Weights of a small sound classifier.
Data: trained on short made-up English sentences, spoken by a formant synthesiser in many voices, 26041 training examples, 25.6 epochs.
Rows from block 2 of a small sound classifier, named by matrix and row number. Each number is 128 + 32 x the weight over its row's rms, rounded and kept within 0 to 255. All counts start at 0. Numbers have three digits each.
After each channel's rows are labels from the 100 clips, of 14976, where the channel reaches its highest value: "responds to" is what is common among them. Only what is clearly more common there than usual is listed. The data: short made-up English sentences, spoken by a formant synthesiser in many voices. In brackets: how many of the 100, against the usual share in percent.
# c30: last pointwise conv (model.blocks.2.c3.0.weight, 320x320x1), inputs 80-159

c30.300:140098119186144128046116142119159073159116095135144103130152123098153129138169153138206178086105107198145100132195116162132138109148118156144070152109048109152140074139123124083086081150144152092122116158040109150122173129146050095120154125
responds to: /eɪ/ (57 vs 28.1); "today" (43 vs 2.9); number of words: 3 (26 vs 4.9)

c30.256:082163143142148134157107107145164169147021113129167092136100114129164093087101137077118091161105069130107127180102131145143087134179086119126145157183115054136138157134139156162103133121102149007095139148165154121089153106149186176166136082
responds to: "where" (100 vs 12.3); /w/ (100 vs 39.2); /z/ (100 vs 46.5); sentence kind: question (100 vs 24.8)

c30.70:116142119111095111147138097137102148135092166122108127151097142142164137110091115106138113136120133153124151102129119125132105100125142138080131128132147116124099105112145140146170112125100128095113117131150145096108134106125146086158126108
responds to: /i/ (100 vs 53.9); sentence kind: statement (100 vs 62.7); "she" (73 vs 7.3); /ʃ/ (73 vs 21)

c30.150:079116092160083137115096113166149088135155194166164103140133152120110138150157130167163135177162161156120121127143083144121166122161129134106101146153112141147162142115086148118126120127130105159142184119104103119107148161121106117151087130
responds to: "where" (100 vs 12.3); /w/ (100 vs 39.2); /z/ (100 vs 46.5); sentence kind: question (100 vs 24.8)

c30.19:147205178132125142216124130169139214146105134084116120096096078122177112083130191163079093143129103177076166168128196140111100141157064120158130117069066093120162151173099123186104137153118156090098123097216133119079138091123222089110127133
responds to: /i/ (100 vs 53.9); sentence kind: statement (99 vs 62.7); "she" (95 vs 7.3); /ʃ/ (95 vs 21)

c30.54:113132123164144124113090174100165126168147073117182102113112133109074076141148158102154091116139085161144094107083142115099168108099099111157114201130096102085133134146129169099078110110119144097083163189095094151136104097125111142205123125
responds to: sentence kind: question (98 vs 24.8); /u/ (59 vs 24.9); "who" (57 vs 12.5); white noise (45 vs 10.1)

c30.157:148090102169118146091046120070134068110123083088137131140168122140111144132148104102131093106131101132153058075088124161075161099097127136126073157129134102101137125116127161055124116117094159104112129126064098168145144077173080133150144127
responds to: /u/ (66 vs 24.9); "who" (58 vs 12.5); sentence kind: question (58 vs 24.8); white noise (26 vs 10.1)

c30.88:131166151124167101176147174101091171130192088094160099109133099064078105179122144134136170104147146126147162073124164082061172141055115095175175133060085132106122107162088130153110135154092094163139117139169077134144096076054149111089111106
responds to: sentence kind: request (55 vs 12.5); "take" (37 vs 3); number of words: 3 (27 vs 4.9); "please" (25 vs 6.5)

c30.154:149115121133133172113128143123161124100106160120139161119121145158100135103141141153121079146103117155107111159054127189126105115146141144125122119162089113106166162105146145122066114091107161123147163132112111129133203179174126163149149150
responds to: "where" (100 vs 12.3); /w/ (100 vs 39.2); /z/ (100 vs 46.5); sentence kind: question (100 vs 24.8)

c30.193:126074098150098128076137133162132084137162168131163153106099160123184187110153112133123094135136163131131069152149093138169132134163110110102132141164183136182120128089183103102141147149162116125171134110077149136173146125123097167140141131
responds to: /ʃ/ (76 vs 21); sentence kind: request (64 vs 12.5); "me" (62 vs 6.3); "show" (61 vs 3.4)

c30.194:110134158104112089140114073128004135161122086050096124048110132118094132149113068198131177125182146043121165082187111094096136173059105104134119077066104149166103113107086064143111179181125083188133125081158105122132082146110150116100096127
responds to: /ʃ/ (60 vs 21); "she" (28 vs 7.3)

c30.203:107156195081144114134144182119067164140163102114114128127111074108151131151080184104109142118133128143099133100099202096083168143111117136186170102125129047122096110174068096163137116104049115150113111110145099124159092092088137166085126101
responds to: sentence kind: request (77 vs 12.5); /ʃ/ (72 vs 21); "me" (66 vs 6.3); "show" (65 vs 3.4)

c30.41:127159111142120148116152124099143164129115124126117108117131135121106136103128127112127095105142121142127127124097139146146107104093147155110139143116136085131147107143168175171082120129167163068124135132134204122104142127160133123145102117
responds to: /u/ (95 vs 24.9); /h/ (88 vs 51.9); "who" (77 vs 12.5); sentence kind: question (77 vs 24.8)

c30.270:134121126138131101108101134096119098094096122125121086082131117092113099130139127134110091056109070151126127057101141084110124101064126124132072139127106107067101084128138137093125116113127138116091106136084125149095073081131083161133092080
responds to: sentence kind: question (100 vs 24.8); "who" (99 vs 12.5); /u/ (99 vs 24.9); /h/ (99 vs 51.9)

c30.142:099087146154134176038118114160122073153121136135190090110116147087201131144163144121132092126157143133136042151160138150163121156146125149145126150125114049168158088115147106087143090155132142088132144105048146116119159151131062115133123088
responds to: /ʃ/ (73 vs 21); sentence kind: request (69 vs 12.5); "show" (62 vs 3.4); "me" (62 vs 6.3)

c30.153:069173132114087132148114093159120163096084147141096148192164163153167154080115147060134123123096136139148141161115143146120053116170173158103131102128179116100110100137159173162162086124101157032126144149162124101108153119168152120222098084
responds to: /i/ (100 vs 53.9); sentence kind: statement (100 vs 62.7); "she" (90 vs 7.3); /ʃ/ (90 vs 21)

c30.86:133192173063145114163144201169100205151162121099149086110040075082149088130051178112100141135126113136058170116097199109090172096124089129152162146138106036122095136180078117175135106078036097109098136146178101073158110108106158157131098090
responds to: sentence kind: request (53 vs 12.5); "take" (34 vs 3); number of words: 3 (33 vs 4.9)

c30.65:144132116131167145141142168096147132107136079115152108097104113109066112114130150131113081108093099162126127118058147152106137086096114137121131157144058076066147124149144177112032107069112152106122137187124121122095139094144140150151134132
responds to: "where" (100 vs 12.3); /w/ (100 vs 39.2); /z/ (100 vs 46.5); sentence kind: question (100 vs 24.8)

c30.42:106113157166117113083103148120133086105125099131150101106163139092108109134168158099136081062113088178153097074080156092126129118081123134182065145132094118051121082151139158087116119114139158105114118141061135181100083094119083184129100106
responds to: sentence kind: question (100 vs 24.8); /h/ (99 vs 51.9); "who" (98 vs 12.5); /u/ (98 vs 24.9)

c30.192:110155178120154108146128203080106155137180097087145091135153075078071115162138174106126147094131117153154139079128200078063180153059134109202155140107115098102116112172072132138107118111084123162121105124140072144171065079067130157069098107
responds to: sentence kind: request (53 vs 12.5); number of words: 3 (29 vs 4.9); "chose" (28 vs 1.9); "take" (26 vs 3)

c30.241:099170147112098126174111118174141170091096141145131129138093100143148065105122128146129135143132091149046163167119132138118141138167152125124114126141088124117161157132084099166124124112101103128080127114176127125134145135139181128127125145
responds to: "where" (100 vs 12.3); /w/ (100 vs 39.2); /z/ (100 vs 46.5); sentence kind: question (100 vs 24.8)

c30.214:115153143123142065152100117151125151117118103116165117121116170117188156118093127093110098169135160122115134145095132087157125137145066093136137138167179093124084143107177165159177142119128092108167169150151147086100107136098156164189162088
responds to: "please" (98 vs 6.5); sentence kind: request (98 vs 12.5); "me" (58 vs 6.3); "show" (57 vs 3.4)

c30.224:123155180158098127139135102149161160153101111111120122151114125149144123093153160102102111142133121123136137201072154132141089198216083138190098101150142115129151176158139185143123139167143140085116134090158158129134128107069160113133156127
responds to: /i/ (98 vs 53.9); sentence kind: statement (98 vs 62.7); "she" (94 vs 7.3); /ʃ/ (94 vs 21)

c30.5:082142119088141112128154105141085150113075147127062112219153113132159099091114123072142154098109065151130148142104117130109103102164173193078148103118191097116096107120107118166149101103119123043065111099155112091078143103137133075126133059
responds to: /p/ (89 vs 28.2); "please" (82 vs 6.5); sentence kind: request (82 vs 12.5); "show" (42 vs 3.4)

c30.309:117079153148068157066106089170138094120112138129155124179117132107174151140106095066154100159132148105161073160184121147130109170172143169137117157117214101194135130065134127100203075177085145103144138094065111095141156141145052121142148107
responds to: /ʃ/ (72 vs 21); sentence kind: request (72 vs 12.5); "show" (60 vs 3.4); "me" (60 vs 6.3)

c30.262:119145147134096161148137136153148148084118136099101178173148133179115134097113144107116117104042134134132135127091148169136122119143164126119146114110132154089140163129116136147113107131112167091152106078155121146103172138172148121109160123
responds to: number of words: 4 (60 vs 27.9); sentence kind: question (54 vs 24.8); "where" (41 vs 12.3); "was" (35 vs 12.5)

c30.111:120125113100081121137140079125094142107077170110082122138085127139155132112086098105115112113105109140120139118135086128134097104129135147065144107137147104110104120073126121135155125127106117107106094099155137080086118095123159086131137082
responds to: sentence kind: statement (98 vs 62.7); /v/ (62 vs 29.1); "every" (49 vs 14.5); /ʌ/ (37 vs 14.9)

c30.66:097101054077130112101171115120081097114135148156136088150146120090143124126166117091103107185136175119055082122125109117137111092110121152043107103112123131137101165096111094098134113092191111157153135108113199103119124152138130099125084132
responds to: /w/ (99 vs 39.2); /z/ (98 vs 46.5); "where" (97 vs 12.3); sentence kind: question (97 vs 24.8)

c30.229:143159183143123153137158214127133155091162124113181103094118102120154101181078213128124093111121088185144160139065215127086166143144122061191126163151116093101176147192115154146096105102062156150091112096137116136138143132108130162127157122
responds to: "where" (100 vs 12.3); /w/ (100 vs 39.2); /z/ (100 vs 46.5); sentence kind: question (100 vs 24.8)

c30.122:162130041085135159173146123109064153110162130107094178205150142168124146122126104140136114174127171105122114159171078153132093081117188171006158085086178130152124122082113138122155077144138151167167133117150135082100138110192162065098127108
responds to: /z/ (92 vs 46.5); /w/ (75 vs 39.2); sentence kind: question (70 vs 24.8); "where" (60 vs 12.3)

c30.7:124141147084121110133154198122081157115215149098149127143065109106114140130062137099132112156172173136074145065101165045119174115083123123151135134103152048172090084159145109147146071074075082149153133116124146087184061117073108099126080117
responds to: /oʊ/ (77 vs 28.2); sentence kind: request (76 vs 12.5); "me" (58 vs 6.3); "show" (55 vs 3.4)

c30.23:108123113142141102106118159114149111127135098122164109105127133114086104120165151073161128041107060189134108074098140113124146072071130118148069181149079089045107106151158166095092106068157129087090129159095148149115101120105093154160112145
responds to: /u/ (100 vs 24.9); /h/ (99 vs 51.9); "who" (97 vs 12.5); sentence kind: question (97 vs 24.8)

c30.119:113071101083131111082139089162071081164102131151106126191127122109145112110137066100215159141166138129144110126186062120111043133155152156085124091112182166126097084064099137106196112138149120100106127080094134113118124138117088080075135129
responds to: /z/ (100 vs 46.5); sentence kind: request (49 vs 12.5); "please" (47 vs 6.5); "his" (42 vs 14.4)

c30.252:078126147135096135078119120139140095101104117137117141173169066156091122132133113056168173088125087116152124151140104143108123172164157125154100115125129182176144131131068132149118090165142138110093091066099116124102135141146084100080144110
responds to: /m/ (67 vs 34.8); /aɪ/ (62 vs 35.6); "my" (59 vs 14.9)

c30.184:060119131149127100104098143113167122178119060142162113110150162097106114140144119148196181148170145111128102129183128070142170118135113103156110155134074132162098102122145126097093124120142105119148173185113102123102116147081120117162108093
responds to: /eɪ/ (60 vs 28.1); "today" (47 vs 2.9); number of words: 3 (42 vs 4.9); "she" (25 vs 7.3)

c30.73:161118125161091130130092099117137108109094139096126088088089108102168115153080113146089107123112111109129152148122136145122155161135101100126092137134146108129170133104141109114156124155113153168101096079113109123064132125121123127091143100
responds to: sentence kind: question (60 vs 24.8); "who" (31 vs 12.5); white noise (30 vs 10.1); "where" (29 vs 12.3)

c30.275:144192142118122180197130158146153194101115120111146145088069105126162115065081169157077095136089123163106146167102154167148113131170122134123166116149093108086150132155155149169117100114099165107149132177171132111089168118183175160136132124
responds to: "where" (100 vs 12.3); /w/ (100 vs 39.2); /z/ (100 vs 46.5); sentence kind: question (100 vs 24.8)

c30.75:109101125159133087081107145124157112180115055137155142132157146131140117161145115163209185136169117138148109129186121092101164112124095109153098162123080182146107099092131159094101103129139134110128153188101072163117138137119103117186131142
responds to: /ə/ (86 vs 52.6); /d/ (80 vs 51.8); /eɪ/ (70 vs 28.1); "today" (58 vs 2.9)

c30.134:089155157145139107149112175085131158147162062102151079126127081093055079131088149089155140093119091140156141095104175095066162136108099107185137163099088059066100077158072150139083101102060124103074114165140068116121064064092122116138089092
responds to: /eɪ/ (67 vs 28.1); sentence kind: request (57 vs 12.5); number of words: 3 (45 vs 4.9); "take" (37 vs 3)

c30.30:080145133112104100134127062159110131106059159126114102170097145137167108110099135094123125170108144155122145132102108107151078103171140166104120123153138098098083105112141138157147116133107108078149109127149151062081113112118132101155094050
responds to: /ʃ/ (52 vs 21); "she" (45 vs 7.3); "he" (36 vs 7.6); number of words: 3 (30 vs 4.9)

c30.28:145141111124107108135123098147113139114099159125115119154109142131173115134108105118116128141114136145122140119134114132140124106135150133078118132156159118109097121105154139141171117140110124126118107111144130101089132105127133119151113100
responds to: sentence kind: statement (100 vs 62.7); /s/ (84 vs 52.4); /h/ (83 vs 51.9); /i/ (83 vs 53.9)

c30.24:111138136115175104099178159131145130135127080181128138128153068146090123096189162081148104073045053177119144108106157108125112092112104174154089128145134141062119094164168161117100097084191132044093067143104175127143081094131112153124138124
responds to: /u/ (64 vs 24.9); number of words: 4 (63 vs 27.9); sentence kind: question (62 vs 24.8); "who" (52 vs 12.5)

c30.147:110154174120120117160127091172136167149123094136098137181132122158123130108140138104123158123115143094133154163105140120134088184191100127171132095112140114121135155145104156163148145150107144079141152100173128136105111123109169090117169140
responds to: /i/ (100 vs 53.9); sentence kind: statement (100 vs 62.7); "she" (98 vs 7.3); /ʃ/ (98 vs 21)

c30.304:106157141150146151133104153116135132129112098120145133100138150136120157119157142111116137092142118161152123070085156122133129115077132129155096143134100135102115112148152175129094149129152164083128141160136164162134100118174131169160122140
responds to: sentence kind: question (99 vs 24.8); /h/ (97 vs 51.9); "who" (96 vs 12.5); /u/ (96 vs 24.9)

c30.104:110135095147105198103141129125168119134084127157161131114125096141122146116142084109105091133129137100093109183067112165136074106148120153110096134157110135144188143106126140089064055112158154073124144112093141121136183144158091174136103140
responds to: "where" (100 vs 12.3); /w/ (100 vs 39.2); /z/ (100 vs 46.5); sentence kind: question (100 vs 24.8)

c30.95:114104074081131108116109089144120117128091160156143133117157153128146146071135108120087103141122143081103095127147070132173067095138125123054126130150152143146095097073179096106134153103151118074144138141113159134130151124146131170142150102
responds to: "please" (99 vs 6.5); sentence kind: request (99 vs 12.5); "me" (72 vs 6.3); "show" (69 vs 3.4)

c30.208:127110125127092124108090129155143094131138136124169083094108098107117086172118148195157166131154118177074109152166122164109164116143131161119121147140101142133153180153076101116134139117142100189101137109106130127125169165119120116114101124
responds to: "where" (100 vs 12.3); /w/ (100 vs 39.2); /z/ (100 vs 46.5); sentence kind: question (100 vs 24.8)

c30.80:120199153121099143192127096206097193151084138127141156164131098151190164079112155111115127146151143126102161168098155134112085134136121111140118110116107128126124148175132135190117147153113089066159144114202120125161132152114195140125128149
responds to: /i/ (100 vs 53.9); sentence kind: statement (100 vs 62.7); "she" (98 vs 7.3); /ʃ/ (98 vs 21)

c30.100:074167128134069135153143084149140166078115131127138086147128121100158125067165139075128085149124140164077158157122130147105107124165128150125080125112103106083134158134090125147102082112174150080158142109147162153138144101145159153102061171
responds to: /ʃ/ (58 vs 21); "she" (40 vs 7.3); "where" (29 vs 12.3); "was" (29 vs 12.5)

c30.272:097121148118088097117110140113091120101106127106111059079129079085114106121080141108134121051120078145146170072113144095077127134067115112156107109099137155110095093135077125139147100136104112125077083113112083111138097063106108129105096076
responds to: /w/ (97 vs 39.2); /z/ (96 vs 46.5); sentence kind: question (95 vs 24.8); "where" (94 vs 12.3)

c30.302:087151170124102123143128066146091156140094101091083122154156185147119148084144132148120170134172146052144151095139134087116101173117101102144136081089103177137111098132142083160130188195112112110131152111162113132138092128080157114150117118
responds to: /i/ (97 vs 53.9); sentence kind: statement (96 vs 62.7); "she" (94 vs 7.3); /ʃ/ (94 vs 21)

c30.139:122105109133119131126097120088136111131108109130170133138169157116134154150132109142138176162178155074148077107186089141112126109118132116103121149120106165184124094103129130077141147155098119161144171145105103139120154202142099129138157092
responds to: /ʃ/ (73 vs 21); "she" (58 vs 7.3); number of words: 3 (34 vs 4.9); "stayed" (25 vs 3.2)

c30.191:110171162107122124175097105162136165122060110135132175160137138174178154067092149086088124147098103109095137177089146112134076149186093112141135120161124109130100129141149166173139158142105134027131138127183139118085127109160181168173181099
responds to: /i/ (100 vs 53.9); sentence kind: statement (100 vs 62.7); "she" (98 vs 7.3); /ʃ/ (98 vs 21)

c30.227:110111127135139101091097141079138099100134109122139102092147121101077136122150145092133104076101105165124087071088147114124134090073116126161062163128084082047111127149154146083091094075128129110101120147065159172140102109132070176137112134
responds to: /u/ (99 vs 24.9); "who" (98 vs 12.5); sentence kind: question (98 vs 24.8); voice: child-like voice (70 vs 24.8)

c30.132:098111090094126084138083119129100109106113108118153114125152166093122142149107114121096106160140166109092104116135088072138113095106104082082149107131110116138057117107161148130120160105126076136173154140126112126080096163122144172142121075
responds to: "please" (97 vs 6.5); sentence kind: request (97 vs 12.5); "show" (58 vs 3.4); "me" (58 vs 6.3)

c30.46:114106122161136119103077137094157095174104138130161095125141124124100115165161138120144159102146113133140106121156119098104150103128126138150069191110055152134132068128117145087043100131128123132116145135094127124117118159130095107135100131
responds to: /ʃ/ (60 vs 21); "she" (56 vs 7.3); number of words: 3 (41 vs 4.9); "today" (25 vs 2.9)

c30.97:102121118105139100066119084141108092130066129163101085109155124100123100056179079103148119059048076108096088173141077140150064151174159187090080100152092091102135095100152091126086098118151110045100098156088169158089150142156118145122130119
responds to: number of words: 4 (66 vs 27.9); sentence kind: question (50 vs 24.8); "who" (31 vs 12.5)

c30.219:165104094124151090110120148102156124169121088139157104114135155081116090145136121183187160130145121132118090129184099104152163102134087104128131150128078134137089119115135122086100126122105107134116155191117070131117140120105125127158165114
responds to: /ə/ (85 vs 52.6); /d/ (79 vs 51.8); /eɪ/ (72 vs 28.1); "today" (59 vs 2.9)

c30.310:083147181159115149137141143156175153098126105093109181166136128201129121120121147093157170135118136097145122168131166160119137169183186107166170132096128159123150167144132154152116119167115166106146146110151103133088154124150141110143168124
responds to: /m/ (67 vs 34.8); /aɪ/ (63 vs 35.6); "my" (56 vs 14.9); "her" (36 vs 14.3)

c30.52:153152145122170143153126173045133160138157064091135127120110131154044133105092160107079116096095124140129130107034176135093144109084105138172160136091089045035130120164139149122032108095068145103129139193138098109118124071146142127159163128
responds to: /u/ (81 vs 24.9); sentence kind: question (64 vs 24.8); "who" (63 vs 12.5); white noise (37 vs 10.1)

c30.170:099065096158104128072087076171138097140112115121142121131141176107144153122155096126168135130179155130151075114174072145122100150140107096094114139126181144212118118097128109104167130169101118129131164117082104146166146140108065106149163133
responds to: /ʃ/ (80 vs 21); sentence kind: request (63 vs 12.5); "me" (60 vs 6.3); "show" (59 vs 3.4)

c30.44:130125115124131103119119150141141131187107119142152131119126185102119125141111104119200177170195147108123098136190124087143162112137125076135148152134108119187109106112156123126127134138127081140137199172131119101132095149064127132178141100
responds to: number of words: 3 (45 vs 4.9); "today" (38 vs 2.9); "she" (33 vs 7.3)

c30.117:090109071112115137104168136160129108115126140163133110125111060118117094115171106114127114128118119148102113139122074142099136103158163143059127133171107107115147158078071134112130111091153107121093118105110128113110150121141134153107085115
responds to: "where" (100 vs 12.3); /w/ (100 vs 39.2); /z/ (100 vs 46.5); /ɛ/ (100 vs 47.5)

c30.50:160092076114112121118098119107117101128104106140117130098153145108111144126132081158172190141181149089114092134199100131101136133112071071067115096110099169203118142059120086095146134159101090135140145142121097147149144125129111130127148102
responds to: /ʃ/ (73 vs 21); rumble (38 vs 10.1); "she" (34 vs 7.3); "show" (27 vs 3.4)

c30.123:070094112138093112108075116127143117124101149103139107115114198112173158135108112080135107147160153124136111143157099087166127076161128113103111137179136086170099124094180167112099166119095120114155189120112116121131106151102126199188120107
responds to: "please" (100 vs 6.5); /p/ (100 vs 28.2); sentence kind: request (100 vs 12.5); "show" (55 vs 3.4)

c30.102:106131112116078121148124079131107142121083173113075137163102131141151115075074098095121109118102116125133147109128103130126109089132157154077141106147173129109101126077133134139161115114108138084106106098162144084092116118135150087138141084
responds to: sentence kind: statement (100 vs 62.7); "every" (44 vs 14.5); "he" (26 vs 7.6)

c30.254:074176170106093115143139119164116164068127094111108144160177090151126117105139140103117167101121111107131154127119162136109128143153168113130160112082096196108120113153101105179135114155130120109114107073165110133105136112114146091078131106
responds to: /i/ (100 vs 53.9); sentence kind: statement (100 vs 62.7); "she" (97 vs 7.3); /ʃ/ (97 vs 21)

c30.244:138122092083188145139147123077071120154146117153126138184152108141063125171150112158142144118131124088125100099147091112134129071097152160091137126100093140144116067103125126107098078133162104168131105131115151093092115141125128080072119112
responds to: "today" (30 vs 2.9); white noise (29 vs 10.1); number of words: 3 (26 vs 4.9)

c30.180:139131107143119136133095144111130092144164099111155108101121103101093106165160109143107143074165097135163118053129124129045179115061095062130112154085088213104137135135078145089138101150133129155093132137097069159162116091105105136110132154
responds to: /u/ (94 vs 24.9); /h/ (94 vs 51.9); "who" (91 vs 12.5); sentence kind: question (91 vs 24.8)

c30.240:134178148090157116176128181093115182131178117148136107144109089125063064113067154098102161115109120114124140108057168138119150133103076104157173131136134094024102114169109150153107136094097122113120103174157120102149117085128156164097135125
responds to: /eɪ/ (64 vs 28.1); sentence kind: request (60 vs 12.5); "please" (35 vs 6.5); "take" (27 vs 3)

c30.268:092108153138100073128125101154155136145148102159156111137149164112158131141177113111128126148164150135127137144155116113155135133188075116138138166194159150170088130097163155128155177115155097106127163140142143162159115140104149186150149142
responds to: "please" (99 vs 6.5); sentence kind: request (99 vs 12.5); "me" (61 vs 6.3); "show" (60 vs 3.4)

c30.91:118110097145115155100132148168164109121148175148142137118098139136122117131169113142142090151146136170109104139121117162130159138161148139100101153179127126122157171103126152107100113096136121121132166127111120109137152152130126142156127148
responds to: "where" (100 vs 12.3); /w/ (100 vs 39.2); /z/ (100 vs 46.5); sentence kind: question (100 vs 24.8)

c30.171:066092105167087098079087090127149094138083087115116090112178143097119101110152094088175136112145094114151083116150093104077096146132074102116076128122130134180099103097112137127135135153089115070109131127108090143114133135091093134148121098
responds to: number of words: 4 (73 vs 27.9); /u/ (50 vs 24.9)

c30.33:135137161123152173114178216105139158091200101069144125071074116110114109106056174127112098119108120155106117136115184147109139134122125115161179136118087038145162123164103116143086079123046153108102123133116102080136162092139100106146140096
responds to: /oʊ/ (72 vs 28.2); "me" (37 vs 6.3); "show" (36 vs 3.4); "chose" (29 vs 1.9)

c30.138:136166115071146106159161117113086184126121144163074093114139113117104112095156140156106110081097092133070133090102153122181065085100136165127157097130084127086113105138160107147081138117185081074111099142162215130099114159112178133094114150
responds to: /oʊ/ (84 vs 28.2); sentence kind: request (70 vs 12.5); "me" (66 vs 6.3); "show" (64 vs 3.4)

c30.177:140156085093102189149133107125102158096126131143103125113171111137125131083132131138116086113101122106083150170120130184132077093140130187077088085125134113113153130126142120133079059105127158102149108114138179100114172175199136164110091141
responds to: sentence kind: question (71 vs 24.8); number of words: 4 (61 vs 27.9); "where" (37 vs 12.3); "was" (37 vs 12.5)

c30.220:158107107102173102128126110158103131155088125209128099165186154093154163121153115096121096181170155126122115146154085116184087108111102133071125125187147159192074125076182110136176152111149103110146154131121130128119142147159119194150178079
responds to: "please" (100 vs 6.5); sentence kind: request (100 vs 12.5); "me" (61 vs 6.3); "show" (58 vs 3.4)

c30.232:131166171124140136168134164058120177122156079098140126118154080141060087148098162108084147092134110123135145114064180120045168134096145086187177124054075090060136123164050117159067102103068138136114108131152060130160118076123133119084140142
responds to: /eɪ/ (80 vs 28.1); sentence kind: request (66 vs 12.5); "take" (53 vs 3); number of words: 3 (41 vs 4.9)

c30.165:051185162167089142160125112204141169166065150112162127161129169155220164113106156076136149179190151156143143151115156119129101150166123097163120150125140101180116133168143171184125100177096131083157180138171125142136140142131165141196101121
responds to: /i/ (100 vs 53.9); sentence kind: statement (100 vs 62.7); "she" (98 vs 7.3); /ʃ/ (98 vs 21)

c30.296:103128124122157105093149172131160131169171131159174099141129174072120115122145119135179152171170157134095137159142153101164185104151112129154105158162092126159139151143176128108086108077162092129152180180118134115157130154096111143163087128
responds to: "today" (40 vs 2.9); number of words: 3 (35 vs 4.9)

c30.63:109155092083141095125171125127093146107137159165065079088151123092090077114194115128133101065077088149078139097128145130171068116096146214115147101159094114078104128125166113148087132131215107077109092128131224165125148147130144147096085135
responds to: /oʊ/ (69 vs 28.2); sentence kind: request (50 vs 12.5); "me" (48 vs 6.3); "show" (47 vs 3.4)

c30.307:165130126129131102135145102124093127113100152114088072106112114075168131127068122137096115123113109139110159151120125135123117142130124129115133113148151094139130150105122064136159098126106113153096076080126118088120132111108129126101137087
responds to: sentence kind: question (67 vs 24.8); "where" (36 vs 12.3); "who" (31 vs 12.5)